A small image flow-matching model, trained from scratch.
Model: 14.2M parameters, arch dit, norm layernorm, activation gelu, moe expert_choice, patch size [8, 8], layers 8, width 256.
Training: 7100 steps, batches of 128.
Data: trained on rendered scenes of coloured solids on a plain floor, 9.3 epochs.
Rows from block 2, named by matrix and row number. Rows with one number belong to one attention dimension. Each number is 128 + 24 x the weight over its row's rms, rounded and kept within 0 to 255. All counts start at 0. Numbers have three digits each.
# q: attention query (model.blocks.2.attn.q.weight, 240x256), inputs 52-103
# k: attention key (model.blocks.2.attn.k.weight, 240x256), inputs 52-103
q.84:111131142137125089100113170113139153131081095174145071106132103088112079157126130124108094139104100155133112128108121114097109150168189095104124106065143100
q.85:079122115122136136146151074131126159104154170135110106125114170154131117140141118127108173132122141095102130144136114105143132132085124146171093123184095112
q.86:115143136119148118195179121115131125128097099159141108123127081160160142151112152140133138180098083164158150119129154125137116145107150116207121157106118149
q.87:135142131094083125110129122150162121127121132124166118116123099126149115123152128163098082135144138099102126128095129132124152140133145092148148162142151109
q.88:171126140133124121104109112134089140130127118103138168110107105127137138155150093123111142131152093095085175117143148155135181103102148188100150089146141130
q.89:087135129114120119168109088106132138084128125124131118108123105123113167142177146140113113126151117089099126128136076100160123107132088126159103140134151102
q.90:142140140131102111142127143116131145136149135121138140148117128124169121150119141120149136090099109178137124152088160148112091115128162103177181186099122112
q.91:183138126141107116101106156135149094150094141093131125100128135099099127150122113108129106101108152131130083142134113155119121146140146176116124095148132109
q.92:144127110058137128160142146173111143088136143119159083134119143095090117090155115199149111080079120132054132156137094117143099121143149159135120173163112125
q.93:089100136083169118110107145153104117135122113115140168117106132140120140080130156130087136122139119082165167122127128132116151108132110097118160171168115152
q.94:141121134088111138125097089088159064136130141148112118097108129108112095111136097107109158180099162141102081116131099143099120117090099131109077102137129116
q.95:107147092150125112096129104140130106109106085083122124130116137123095145109112107125104129103110136121120130142180140124168134134128141107131143161123108116
q.96:175168099170140101099109100124122125115152129087096127051142126165104149126119142106131145123146125119087104117150116108148169147140121138124104090185124114
q.97:152143158125107154128166107078101114159136119077133099144143117146107113147118123125097162136120120113122145114146122139103138133145167129126138118081128100
q.98:138161115102144110093156142195126123129101126138151135114126144099105129111152136135123107115156125159147107128104110146092124128088153127143088170128132089
q.99:106119139151121084110091126137156159148166137128114104129139118127117183109122143129119160120160132106134180127098152123114116154118131125082086138186177157
q.100:107138142087170161159130143152121157110104146167166151135120097095115118113136162086142112125114158137157119138123094098132125127139132137125133106130111135
q.101:116079149118106149145105173125116128157141135119158145111143137120110181133097150118116114128144148071154149114063116095099141107174153153122091104144118101
q.102:120118103114089112142094170101124163131131106099142107141147158107160102159130118120095140141089084092148138110118111102156120124063146116154092154148152134
q.103:152143195159136117138149090179144144144155151127142122111155149150109125147149141150141115087128119142111105162122106162139104146152110179128122102131136143
q.104:178145129107159124154164157161146136091118145146138141106096135116132135137112116077120146121079114102163107115114100149118119179114121154117087111152150105
q.105:080149149147141150126156123159115129127103099170106128125110080095179120126127128145108117094136159142153136128148128141140075143132110116108137101122124111
q.106:124106106134091127136102133144087087147145120143089144150104139106060110090132169124154135158132136150092150125177104105131169111107112117094101128151099137
q.107:171128126171147141138119144129099170130141127168103130166156177100153141121133126131121093153089109141141140167139119085157142141126120170130114162124101123
q.108:160141119155146112140132139152092122121131168150108149162134126092071164164160128088147150117097151146127122167134096119142137116156133127156118103121173165
q.109:152112164148131087149170159122122124158132133126148116167128088127155100138152138151102120123112148131140135097143184086128091119078121127116110174112104095
q.110:146151153126176174133127120125103131123118148133159125128142131150124110165133128124117098080120160149123106114135130188083131138143141157136147105089067126
q.111:127139115157097177150079123130140105107120158138135146116143118137090179144095107134175160132098117164163119121123120126109112134094106178116104100127123119
q.112:099162186089139069138101102126104133128095126102137131155143122115148133117098130120141101122105111122138106132089160097146129132139119090121126128125189112
q.113:171147138137136170133165120139105141120138161104161134131134158113150096125120134141146135132125115089114092141132104115180149140153146165149138087135153117
q.114:115146118144156113145113121131126143129160136095160131158089094096102144119119149136107151158098158125136133110109130151145135066126149145148154142158126099
q.115:160129160079132137128140125144139125142136117094118112175130133159153137088136136112142128135108131096116116135124100123122140146121117133104119145159122152
q.116:088125167163123137114128091152132123119101075118120147144127106093091203081141126099141144121141109117121133123096123156147167130113108137125129119122124163
q.117:100126133182112113148091171112111137153136079120138091110152138108108150156136131130145090132132119137135136103122126134127149116114124123111151127127111130
q.118:135132155142099090131103087137163100116167134083124132110117120095119150098134162119110129131099189098155139159135110137152140125151107162152100189147160127
q.119:141127132092117167150146132105113125127135099111126146131099122079128106112140105153167144139098105113127107127133125124139142129092134143131129103130165127
q.120:104160119136108137111130153169099138139132094162143096124150105167150162150099103152133126088138126144130125148141118114176128139164171093159115117092154101
q.121:116114097088133132094115132129138122128129149133078141140104151144098137114100138132148135164143093155096148145100108090108158102132098110132110144081101123
q.122:156116114079148150134150122147086139141138152127084133096101136110099117121122146132122128144120134135124120107136074128096139139133145151131167138143092118
q.123:164153140152123141139170089183123166124120175158108127081115138126128124135076133140106149124128123125086106126115048158153152160160138131129185126131108138
q.124:129122088142078081118121096082116096122111119139154149148169099083114109130113119119127073130129135136159120100123149150117127126160113116125165142157123088
q.125:105138128176114130135145179137117128129140094157177141133121117135145137142126165098148119146127121116093119165087148147084145146152128093088152156115124103
q.126:103179178095140147116143133105143150143148158099127108141148102123145107119128129102133140119155090105102111119077105133152096162127159132141128093114099140
q.127:125111114131154128162138153122137128146132112075118134145149098126111149139101128135141099107153134141127144155178176102114133080092109140134125157108104110
q.128:165156148099102122123125103153092143162137126155083135077109112091114168095101126113139104088133118135140145150118114128149120124118131140106137184145106157
q.129:128110126080097130131171174102119096156115157149135154124165135121097104103078141129144134181161136143146137099147116116153145141085148111151135106160122170
q.130:187173152107161147106142130125101090152110119167121182162136107088147123141154082139127122123072114158147111115112131174109119171124178096131145156127139116
q.131:145119136176127077109145155163138118128114112147104126105144088133172106103161100156122145142131108086107111107136100162109111118132154139145160107130104107
q.132:091130130114167112114133127147133149125096137080150089119128099123178136148168145132079149140158111102133152103129123158110125117123134118132111137127132097
q.133:080137068165182142139156138124123077103082103126139146093131100114117133112114114151090127134113078125109118098110122092096131053088125127153095117142098115
q.134:052117106122134136162143145168126143102137125136128135143105119131126125100076148125127096139154092128138144143122105137153101128104116101139155124110120121
q.135:099124143108140164138149097158134116095137137118178121106135137104127151132109135136105099131144124139145165125129113139105124147140116099118146119140093122
q.136:101080150140089146111142151141153112140100115160058136135116105107096139117082087125150155128161097180132128101096106142102110124134125117131145087139121138
q.137:133154148144152128130122095157107137122165089140135120130145134122155139117143118184152137092124133176161142167131085140164121146109126132110146100131132129
q.138:115143116137161146153092125090141126140115130118124130138114102140158110115164127120121093159145141126073121169123132129113122117135070100122149069105104133
q.139:149105130075112165101139112111092126139092104123115100167118124145109092158137151128153147134088126134104098115065102172133124109096118116093124155164111141
q.140:094109138108095143169122107098126158114122132130087148109149169093081119094133110147116109138148145104150120144117175102110127135149118155137137101146148170
q.141:110102182171137097131123108132136133126105134140168119104140119145130178108127159075094140149176083129161166132120150147129146114079108143104095131107168110
q.142:116064129136112156170112127127069128130098168160131131130126137144125127106136098153183114128177148135143079135174082105153115126107203149112140123123150112
q.143:125109105080126103119171124177132118145157153105087148147114147117093130124142129152122140119115111098164132154144161119133120099123120124124115112137117125
q.144:093083129089144115141114115127104140146102112103195137153143137147171138152104112125117142133166141129135128182146131091126125123095148101113114133122114137
q.145:089112146116132149123087145098130127100075090131105136195071101127169143167117084102139123101141145136103118144127149143097135140133097091142154158110118120
q.146:065114157127118100150117146073154159124135136107146081120150107147172069140126129114147150119158152123082126139121119136124110148154105126088139137148108131
q.147:148117113140106144120113109148137137181138098166084107133130093138104098136161166118130121127142155113118135121136142125164107164139127132096127153107149157
q.148:129144137156145124086168105140131144147119126171153134175156153120120158153135097177111102120166155127150115123117173173168187145140163138129087150116172115
q.149:144168154122143129092087091128098157114148145127168138103092111116124087120148114102136121104074125115136119144147128139186138135137143110159155137143089094
q.150:102108066111118128144104170093145154195167119128094118160161091128140182106121103061146156135163118132145132095166108175098089140113099138137118112119110155
q.151:129105081178115108133111180091140111218115116114155134143120147160127122129166099134106143130149137126116115121138115114142144132101099148104145134145137124
q.152:143186138179167089129128125132083139130115133113166160161132098145128120129149123123150125110138142099119136137134124140153137106145152135119130154169092104
q.153:132142109131124111134125100125104138169109145132160144129144154122158159131106106111120075147181173120153125104127120139123143110131171151083185192164135140
q.154:134127143110158147128092121152088143136119105130166126153103122145136103169108093202111174140116159123142139147065170136139140145129129138135104156099095151
q.155:109130125143101149128131110159128145087145130101108112153119132111165111103134141141166105124136140118096133131105111155079145148152088115165137142115114136
q.156:129158138139092158103160151128096161124130164123117177097134110118138126112154163112130069150104145129154152084159125129138150115118153137127141154149106112
q.157:099126126132112153124086141139114135165141112137090139126105147094131089110144129135162140116097123139166093121127125093084123140162116135142099086105152142
q.158:111103159101120135122121122158143151091150125139142166107134128105107131117161149125127095113055124156127151163139123119131141177143140135144135145084088139
q.159:139108114145114129167171177137133195138099093134110142136069169100164122150102125111116126179126135087091124142144104154098105122121123126127154108113138146
q.160:135088151079140104143188137111132142114120115090145107114119150142133092134128106161084086132108101122116130154109148117120095104120191109143159183140084126
q.161:091127125182165098119166149131097131212169122142145150129148128098111174132128137126108125113128095134141087090103116137129100153136080122109118124116095142
q.162:147140117115129155154148105154102121108144128122124145124127133115112126141112126156089089151125159100170118142126102181126116104131104132196110143121146135
q.163:139141140103128128154142161129081180090076183115191120160148150127123128123142079113135093104138094087123154149087126140132124122077157107108150212127084106
q.164:080156115127115145084175127119131169094117118172147143145164114168130123095122121140147130143126106113139096118132088139127116099110161090146140119103124102
q.165:125151111131164163094135115137142101138139130109085136146152144144109127085148118105093160088119112139093104119076103151111192111120134120113100115190119097
q.166:165103122173166083150144109138124115153137082145146141125099150114126116145152105112120161143095124085136142156132125182103121124177146179123113147139106071
q.167:154119146165150102123132139158141128150144134089141117143138137100109106160120129124133125119189145109119097080098081130121117153144137129136125130132137119
q.168:123126156125125143090090089107162063158156176100077168148090126103109096141077167119122122139130138160146132106145161129151097116142152112092097132093105099
q.169:118142105207146129112091122105133169193137133164092100135160120113165118138148129152153171101139118164118087114130118142124136168160072140137157113135171164
q.170:097124154202119121107100114140099124154130131152133143120143141080110150141138140166089164121103144161127150146104122153100130131181137105103153102164147117
q.171:137113123100123149111114103116128143107126127119141109170120124181115100112113117164130122118115121105135188117153139067178112107121135124109126173129157137
q.172:121117093107087134101099131116145115161159147078147096097106135117125137129125118141118094141139141156116138128137085147144090107087141168146089144069138121
q.173:137105089175110130103117171130143147120055145160118113139131105125120112173096142106112135126156088140118124111117099165122072134150134113121129131184117112
q.174:134120122198117122100117133162160134177143105154091164108141170160117133107152159137130183128122102102089109117133101133134125136179138128119152108121157107
q.175:141162116130105156079163136116137093151097133112125133110137141118109100109154156125144125124196158151132134111139185125120120135097120152136180147163081115
q.176:150171123120130136137110124133167126134127146129137185137140126123119154135149090111114141162114094091174132114140151111140108126098207135141102144116138124
q.177:128097132054114142119104139147146144140137086069182097179117148151122149110106096152124136140127128129158142140087137139117162180088156133161115093070150111
q.178:087144124106157132113173128157101119113131148137098157125133133085115132148128143107121101107107106122170075111146179135131160140096141095166152115147136111
q.179:066138175097137113064130140125129136177107128103158106135108138131142121103150110112104100101087142109096117092103101125115125143132112109160097164117132127
q.180:110126099161131108109105089086126129103126100137138130102154094161141111143107137135097145133107121127153168126117101148154127123144153123160119099185083144
q.181:165114149127164098129155107138109159109165174120171126087122134136143134082104137089089138093103139121066145108102095135111125151120125130096126135123151090
q.182:136078122125134157184120150120153163119121146087140142131149091161130149156127161150125107150145144152119117108084111111138134114105147130114076132131123145
q.183:155137147157191139127121131122130166114176119154065145153109106097135105124131123112144096115099130139143098143153091170095156145131104130070163095140143146
q.184:119155151141131120169085113082105158158107120090136104148134136126126117112102114097152168125128151118151128119171155082100096149162090139086137175085111117
q.185:102091138123114134131166126099107097110090089104140133103123116167121132124157072103157105118100173119092150118109098114124139118135151172135159111114142136
q.186:125149103200121124090128102113113141140122123136109142098142118125156103091147140156145144105165154109125127121131075141135114145134131151093156095184102102
q.187:079113105122109134120157139122139136133112127143097112122157131138100115088128202087137116142104166069096142105100089116104088108155145142187127090123124154
q.188:118155136127140148119157148120115118154144155141115171146069156103162084125160135086174100091169166137138132167173140126136090133126108138129109143119145103
q.189:087172154101116137124105137106135120101110153147121150114111119103180077131131075113120140128129135143174092115170145174111149142147126124060150140111121174
q.190:090124143078114104134111150083112136124103119127160123129133142133151109116109097107155151128171114143141134137131138078134074135133129112114120106136061160
q.191:122122102168139127163128129125117123107117123147099122142143134178129134104093144120138099127189126147102107058164127139153128135084115137077092099068119104
q.192:116111128087137102149156127134127145140125120099127136128156122151142168167078120133109144121129148143109150150134093099119117114125133115118164178165130071
q.193:130123131110172156089090145098106131151091138173142152162141127097110133090095184163127138102135106141153054123163057101141098172156145158137158116161129096
q.194:125143033128111122133153103130122139093088162091152141140097156147080173145157127166099122101111155139140108133099177139143133169140167138119088097158140148
q.195:128086172111146113179126154144158174103157106107135162145131063111109143107107089099125075112116111144149103160124115119062108130183112106095103113114161166
q.196:147179148142142131115090144114099120168163131139157104102181113105103119108136139110116123119146164153103091117130140124099096132172121145152119073128143086
q.197:105142146081103114159147103131103176091121149105154123083110134075105138122162146135126113127134124092092148114130082129129127077140094083156113112168110153
q.198:124130114153115131129128142137145120135157120146143078166114063137130124104141117143115138144132084150149126149147144128093119130175141128096117177120157146
q.199:141125123168127151108112136146133075119145127134085146111104135147124108125112160139160145111099143073122124144157120144134107118156065126156099152163142116
k.84:091135089081132170105135085102148132120152155154107137113116095154120084098139120110112117103133107130125088123118152128102095124119143113134118131102109131
k.85:089158114117150145145101121138159154099095119119162113122117126141103113132162105101120154144108098124155129120131158105146099122137101113115127129097110156
k.86:129102153106141120106117097134135155098101103140151101173140134111141088109158131132132141126133168139104136128127142053141158126103103111124159125153133117
k.87:117101075146158166126052182138147157117069125100113151144180145121134145113144144132124107146154096110115145138119146143118135128134132184118111128152131085
k.88:083115163120137126116151115134115115116146115127115151132103131172124134124119141095149111137143127114144134112101140123103142116090118096151115127138126166
k.89:135146165122120104149161085104118126127161119131139152149111157123108108164090175127075122166122105167133165086138127151146087107105114166111125167130131143
k.90:164089114146162127108092137113130142134102094142146124152151112081141120098127146168149128078067109147134141154121134127159113114081114180121117118139128107
k.91:123109163114139142158172123069142113087129136131154147135114112154136180114106088140092100130104113140119147103122113142147112108142147108175145113098136149
k.92:147095132156128132164117131107179178097121182130147122127131118113130130141169099122184116158119136118157120130100155102142131147079149163134113126103198124
k.93:144109109087128105168105150144120150149108175129164133129149123120122120160149156161134083162137161124151155124132165135141170119149085165116101187147139120
k.94:127147165126149128138104116107131094088133131122124115136072083132136151135126113102119114124168156169141111068133139140163095122157132106123119121128131133
k.95:118125076145162156072096115106116101153073116131133113121165137154095152160148126110136153135125097097148156103112131081180110166075138124131121138132129183
k.96:141145133111126116117119179106160103164130110113160137069143125114076089115176143138140146182099092121151166128158127127122152131100137128118138120132141122
k.97:135132146151137161137126135133174092181088157143133157152127113142123176127114098121154135137128113142091131125134177112135109117096134139127130104112133133
k.98:120125135099102141151125143146125122059132097120170128141110139128107097126114117124165117123160116110104128147136162139124139092111161113150120100127162110
k.99:180151102162077128106155131123116134111145109169127095148162128134115141121128152104147110118137137132143140136170148151095141110127093148112128069130146122
k.100:145157178148126183175144142134154096139072152128104110155129139110114133109126122160128115085106125145139135121144098122112104128125106080120156133120110146
k.101:123165154123141116133132112065133162126100141131124123152123078131084176154121075175167151127145164149103130145134133122128107148155168118112136137123135126
k.102:140114149156135154111145121137106130108074099107127149099111139123118102103133168122155076137098172136162152156131153105115141161116135132098122096098093128
k.103:086120087075124112101124114109123141166155084142091113108117082100099114096140158127134141136162080172102132122185098133139106093115137130112129098132093105
k.104:133163058111126091148106145178159094119138123147108129101155108139125129144121124125116126124130110130116115115118119121140153160128122091141113120120118126
k.105:134116093149103123117130116107117182144142107150084188135102117135189146151117142087146126132161120129166113160105152110120152099150117106138107186132093143
k.106:092159167103144114148100134112158076148105123126213140140131122139128122115125092146114134115147136131107130108083110158111135148127124115104117132089113136
k.107:146167129143136135124130127157119121118122132138097139066102137159127118097165130126122118117150118133134125090073146154103135094150159142144123122113149159
k.108:074134149120107125068108091141165129118136138128174125127132058122083155125139131109091138129145130096134099108153149166139150147109173136139095172086137145
k.109:138127140149134145122147135131153131121099119132122113128140153153137135120102130158154098115123141115159114161141144126118183148138118164141118100104133149
k.110:121131113158095085138112106107133120148150119104077149153149121132099135140146125140152159174098143122123116119150154142145073159096153102154125122162117149
k.111:095113135136143130132088181176103120112116167139179074128152121134106091157145113120116140140158103146137116133149094128155138118179133138122132149140109122
k.112:152133156140090150168101075139112111147105106108170147117137133138126123118151134132091108151112120164144172133091140101139150111091160148137130153137159114
k.113:154104102124103104098108118107107134135148128118093151133130174142163147139140098144124134128121106152151112082153087101171109084147111103151127121132125171
k.114:142158166167144178161147120138146142102147131123107127153144156107110112130119108135121136123138111158159128138122158091115143136135120118120139118120141118
k.115:176102144179163138142133158147125112166109137084155131141071139142151129129097108123168130126100144115111163171125139129154162129100123115121111127131094090
k.116:075162109164129128142136170146136132138126103137150096192113086089130125150118059129131114103114096160114155140142129133170111103144135157105165110125158098
k.117:108125136142130120074147126094096114089143123130101109117162135100167145156118153141140144111171142150103108130146153129167127143162106155105133106081154139
k.118:131131148161128114095121140138088137120138097098138138156152161118116159111138094135135131161102103144148112113091108117162133135126144184121121134108183125
k.119:142119072162135134137108153148127128117126151126102131151145086151154126124115140139162115074111097150116125126094101142123086120128098127122131151140135188
k.120:120092137128114142127128147111124110116110133134082080116104129173130109130116142113163124146138167102129156138153148146108147158116129130100142089109135108
k.121:073101127091100098155124116122120145111092123125173078110155134135135185135075062121141135088088120117191126138128169115155140115118131119129131103105142127
k.122:153144158171118130148108162122179094135144149113067172131157188138142144135112150119119157138117162096148101130113104103144087143138119153110126129147128142
k.123:132131125107086115114078162151124145114079196145092127142114146162153133131106123089125122170157144144114100125148123141089115107142145168175120125154152126
k.124:073126121109154125137131165105117141167091142120166097129135115143119090101133113125122116113130152122108142201139155096154148079105141145079098122140095139
k.125:156183109148133107115118127102143128094120124109079095130106090120148138105117146125129132144117121119126132174128121107138160128100148113142134137151125126
k.126:132119103135107130135095123120129137117099099136125163152142136128149166161114099128131101115091122140106151125108136127105103121135071080118126130179155127
k.127:157105156144171162146167082147135119123127169097160130136161140091125171139103134171108102118107096129108173142140133129132146140101093137125105144095106127
k.128:109128150152134104124115160173105171123103148116067142158148125099118122133132146136168104116121048131102113137126091102116124128157120156140158119143150135
k.129:099131153071099097085068154112135101126106129107180119113086133104113109160143085157122115135178117182086130106099131134128130172130158159123133138113127098
k.130:103129121126101114119112139161124142076101143123109116080077148132117183109112164116131174129132140133098090136086121145158055096092109135136137186140155147
k.131:196131099143161138089163130112147142152125116168085145119097110140163091077122169089137111132150101104105121120100105129113120089124102152146172144102121165
k.132:163144126116111167139170115148118102125122117130096125108137104138149142092139156101109089130125123132170145134166165150110187101144126183134119133109105083
k.133:145156135157158129141150140097131150119172135146133122139143111125182106144144099108146111095149091137175158106158135142171181150198120146146115093115132112
k.134:146153121123156114130138123093111167099110107107145117150121131142140105142097076124126130108164124148145149132124122076169096082157128119115135160125112127
k.135:133147150145098149093119130085154149112148112151045147128111134153171120105126124091135189131087095132129130151175172179115114130166127123122168103185145132
k.136:135124082130095143123123149126121155132106137114125096164180108122151131148115145156099133130150142124149100147138101170149121129122119116105181074118107135
k.137:181128123141121129166128135093081111097129141138054148116150171140141100128105146143103155117129112134122111108149084142141109082130120114140104151176146152
k.138:090170136107152133162115156080115134117103143130177130125151104133179150130064061143111131065160125112171129130150103104139116148139100106133120162134122115
k.139:086134098068121166113069122134149145147116131137167119117172109158132152142104138159127149126161131072164101112117141123094133110155175137146161101122147104
k.140:129151143130120135125132101124082183102153141123148102156111108124089147097134077180147108094172115113133137114121132109144125147131139096134157103119106136
k.141:156151145160137099140117112155081112195158138141119130139112120161143154113155187133119118124130096129145166128089139133131104102091106167096094097105123133
k.142:143127107137103142134117113080089122111105072153139128158138122154161107108121101123106123122125086116127132114125096119102136129080126112097113151112148151
k.143:085132139117146154156207140117117141136150128115164143118139104166114142085135127126146089128109140116109126126122131105134117115160126186118114110152110116
k.144:096135126113132121146121133121102120128123103127125105155144109137155139127128115125085123116133160115140128130122112159122130098129110110145145116161068166
k.145:094135141112148125117106102144103128125103123101134112126096114099134114087101157111138148145123106106141144175171149143122115135138166129130112147163103114
k.146:098123095099142104159115147105161127162127105088162189122105171094107107096125136109103102104140115133132110122174151128072088113107165156095086145176101120
k.147:141104136140126135140092144097131125136142097142137128142127145124129144163116139091097160161139134066116123117078123105100164150139153128108125104156126150
k.148:113118085096122123121102134157122110133113150148150110107145112118104101121125099143113126120118131121119141106121142093151106080129090157171137123157110137
k.149:087114132081057079169103164106134123140136159060130103125152118148130116094126136149081094135139146108133102133108152134154129069140121087131119099143097104
k.150:150129186169142143127123162142157095142114109124119113102122151136106157143131116101143112149126105108138145104101125098101122135129113112104158104149119129
k.151:130131151107131110122072136147123105163133121130138136141167106118147089102100139105140132101131122070176181114143145142097142143138133142090120100123151085
k.152:078138118113074086134094140138147129127151167085176074178120103151191100118148109185101137150115180150104145131087143141180113151115118128139112123117112151
k.153:113139126121168151099165130126119099117142097155130101120114135169110117130138125095145131120081143115094150122143161176139121116113129178144094097125136147
k.154:125143125074195096106141085145106122149080116126127130108156090108134086094144108123171155112155082095122163138148156155126090095116132102135154129100107126
k.155:104119153131165129134111138108133141117141150126202166121129100082120123094132156159136133130162139089101116155109129094126160139145163131084141149147119119
k.156:141116154153135136145119156110130104104106133144128150171149154110141129148116125158128170148133111166111104126150111131131095082134163107093128088094121161
k.157:128106124181139149102112135140151171158176109167080174094168147100125130139130130125156130128147121106187130122148114147095095095165146107095092131104133135
k.158:108140096069127173112152128131145124156154077111096118116129128130138130120165139127066103161082138103067120098149150122122120096157116126129092167104106126
k.159:121078136095098091115106101133112138162135141139173105133132109128117100085114148114112132136143120118132104149119128126119145147127157139149164140133170074
k.160:129135095072132092116131127112139099133115139142133117105091155126161153133122103137075119117117117172111130086105079176112087091142140115151134136142129102
k.161:147125184164116154066174105130132121132136129143109136139142150099114162123114090098165155102146150140151110159164111148117121169160103180141128154127124126
k.162:079133119141127110159150100176121103144111158152115175095116108161098128123132152112123114136085127142104114133137158094129185138104165154126167111109149089
k.163:099129113016060094188132133142121099115124130123186089126125114164174150072132106170089141120144154126119091101122127151100116106108109097098084171108141122
k.164:129145097150133106141124108143149136145146144117075140140148121159101132139068155111134162133126124110115130138136141135087119125175078143121149135154124114
k.165:116143136120121137149101136132131169080067115104109117107152116099161103114117106109109152122113121123099131106133157112086089133108154125106127156167110099
k.166:128134155147092106062101162102155109113130144107163089136153091124130093112127138130103127129130144131136141138156153137125130111138110092113151148087116133
k.167:097137166172134141112180124097111103112139129121133125125118166137136127151128063137144118097125126134155126142135116137123130121114125166094148104081165113
k.168:120149146159159114102071153152137177155095083099116150088150114114167126193119163112146155130083129121123129170099114124121144121121123175117162110130137139
k.169:099098170140122121132146149098125121072137119137149127123123106107125183163169094125138133123159128092134147103139160125141140154141179140110143116100111094
k.170:149120099161080091141117135140169116149120137146147123147141127117124140140146125147138095090130162126153112132099086148125186130187167140150147142132123135
k.171:138178089095112132104139136129068095091136076135139170174157119119133102147107089160102103120086128113177139105113137188123119121109139170127125113130107127
k.172:145114136106130139116142096154075110105131135118110167097132115155135138159135133123128148115059176134128141102109132138134126117125166161150121139082111141
k.173:112074118164128099096129112099145138144126124117146120138165190146112174139155154186119114095164162108139158103153148120120219160174141128157145084142105152
k.174:124132124174116094154104131108191156117136176107108155132145132118149119094106134108144161138118110160150128141097091138118128151166147122102143095150155110
k.175:166125152153176186108136161081130167076143088144119170149106146093108153137104098184164147137099159160148113116159125176145120142115106113111115081145179153
k.176:168147103119117142134102135142061103136116141097150115066104118156138139102128133109130116109136131130153150123123107122115103130126120127129139141123121169
k.177:154147129107192144129144116118093122142095116174148182120098108135151107147144125114112091120096079109130140136124160160115144128115138119100162110138100151
k.178:156087111106086104147122078116150124140108174105142125114103145136134153117130135099118114126148151082102116081113121097132088103155150084161157137140104123
k.179:117156114154113124102111097152126136099094134151131183137120131090132137092108164082120148120131102147158131118102108119122116142147159154155131119145150121
k.180:141154106125062131135132143113109092156154145126156105170138144108098137168115121138083118128139123167129136082146146129163144100137135122113133135137094095
k.181:137151134054094069121155106129112136100116168117163127139126115159145127145145115123107130137107140151151090143092146126143137152104122118164133118101113145
k.182:145167146097138137099137127157101114144104132111186126129079100140170150113160113122133143151131142113123115128144135105126126131140136130120130164082120098
k.183:125146148194126140111096150162112178113135119145133188123139097145114091114112144123212130143180118172138161143138141091167144109138117125136116103152116156
k.184:147147122120186120132151093124121139127121082128118088142114132110185084134142136133141109114116141125166116151120133194112135093135124082119125131106138119
k.185:153121144121112108104157118093114101120131160140057113124123091147133083150068114110159142102127128125135118192131193156127102106128158120130141138110147148
k.186:120134157166123139171123105121106128166100123109110094135132134072139124114106128178117135128169121151081121138134132137100122113117141170104185101132154146
k.187:148152145175166101146129126114131110134128119121141133143109116150122145138125112116131121124144117172113125111133127143159135181137151134074195110136174152
k.188:096133108121128100134092148149139139093122144140136123115156100133138126105139137114098125137137138104149087117136143130119162140132126160151109139129086131
k.189:126077127119160116108104136115163153121115159120127168124145146105147137092147180102126120103171126118154127104117085113109110153154110134118091136153144140
k.190:145098123140112089135127105097068149134117121094105122120085141086140145151119129161109126104140099143149152102110139144145103139130137119139122148177130167
k.191:125155165192154119103136117102038118148151123082164165140137100134111101155121158084122129130130122166138125144187156109119092133136142131184127130104178143
k.192:151107126127129135150101137127098104153098141121120103148131146102105123144139132138114122163097143167124124089097148141151135137145122101165117125144177112
k.193:121135185121153120145064135159080163144115117113128122123126166080086152150167103147096137161169127137180132137133138156139084109156124137091133122139093140
k.194:135115104125110137140172150113096119138117114135147140180153144086110111156128182167129090129100126137138143124137142127169109140095094104138132159166150160
k.195:120104122113136162137125145120128126119149098105111118114188133114118155128141102128133110087076115117119160118149157094132144113149128167068101149105090148
k.196:129138134183096127083135152173126106138162109128107114139104146145116135137116112139130120128192130118106157121135103090148073160133140127139098122130144104
k.197:119111108145137112081131139132133111127098137129146111112170129172138131136152129110142150095154150125118136141122128118120100127102087127104105123120114148
k.198:107147117106143136106164118145114110125138102139141152130110135167133140078117112113149121135161130106125127140139120112152136157142125117126116122137115076
k.199:140100090098169104146112137102145099125141129102107129144148136118146097106144142122107135107119107111092132143120093130112139069128100095110132126163097140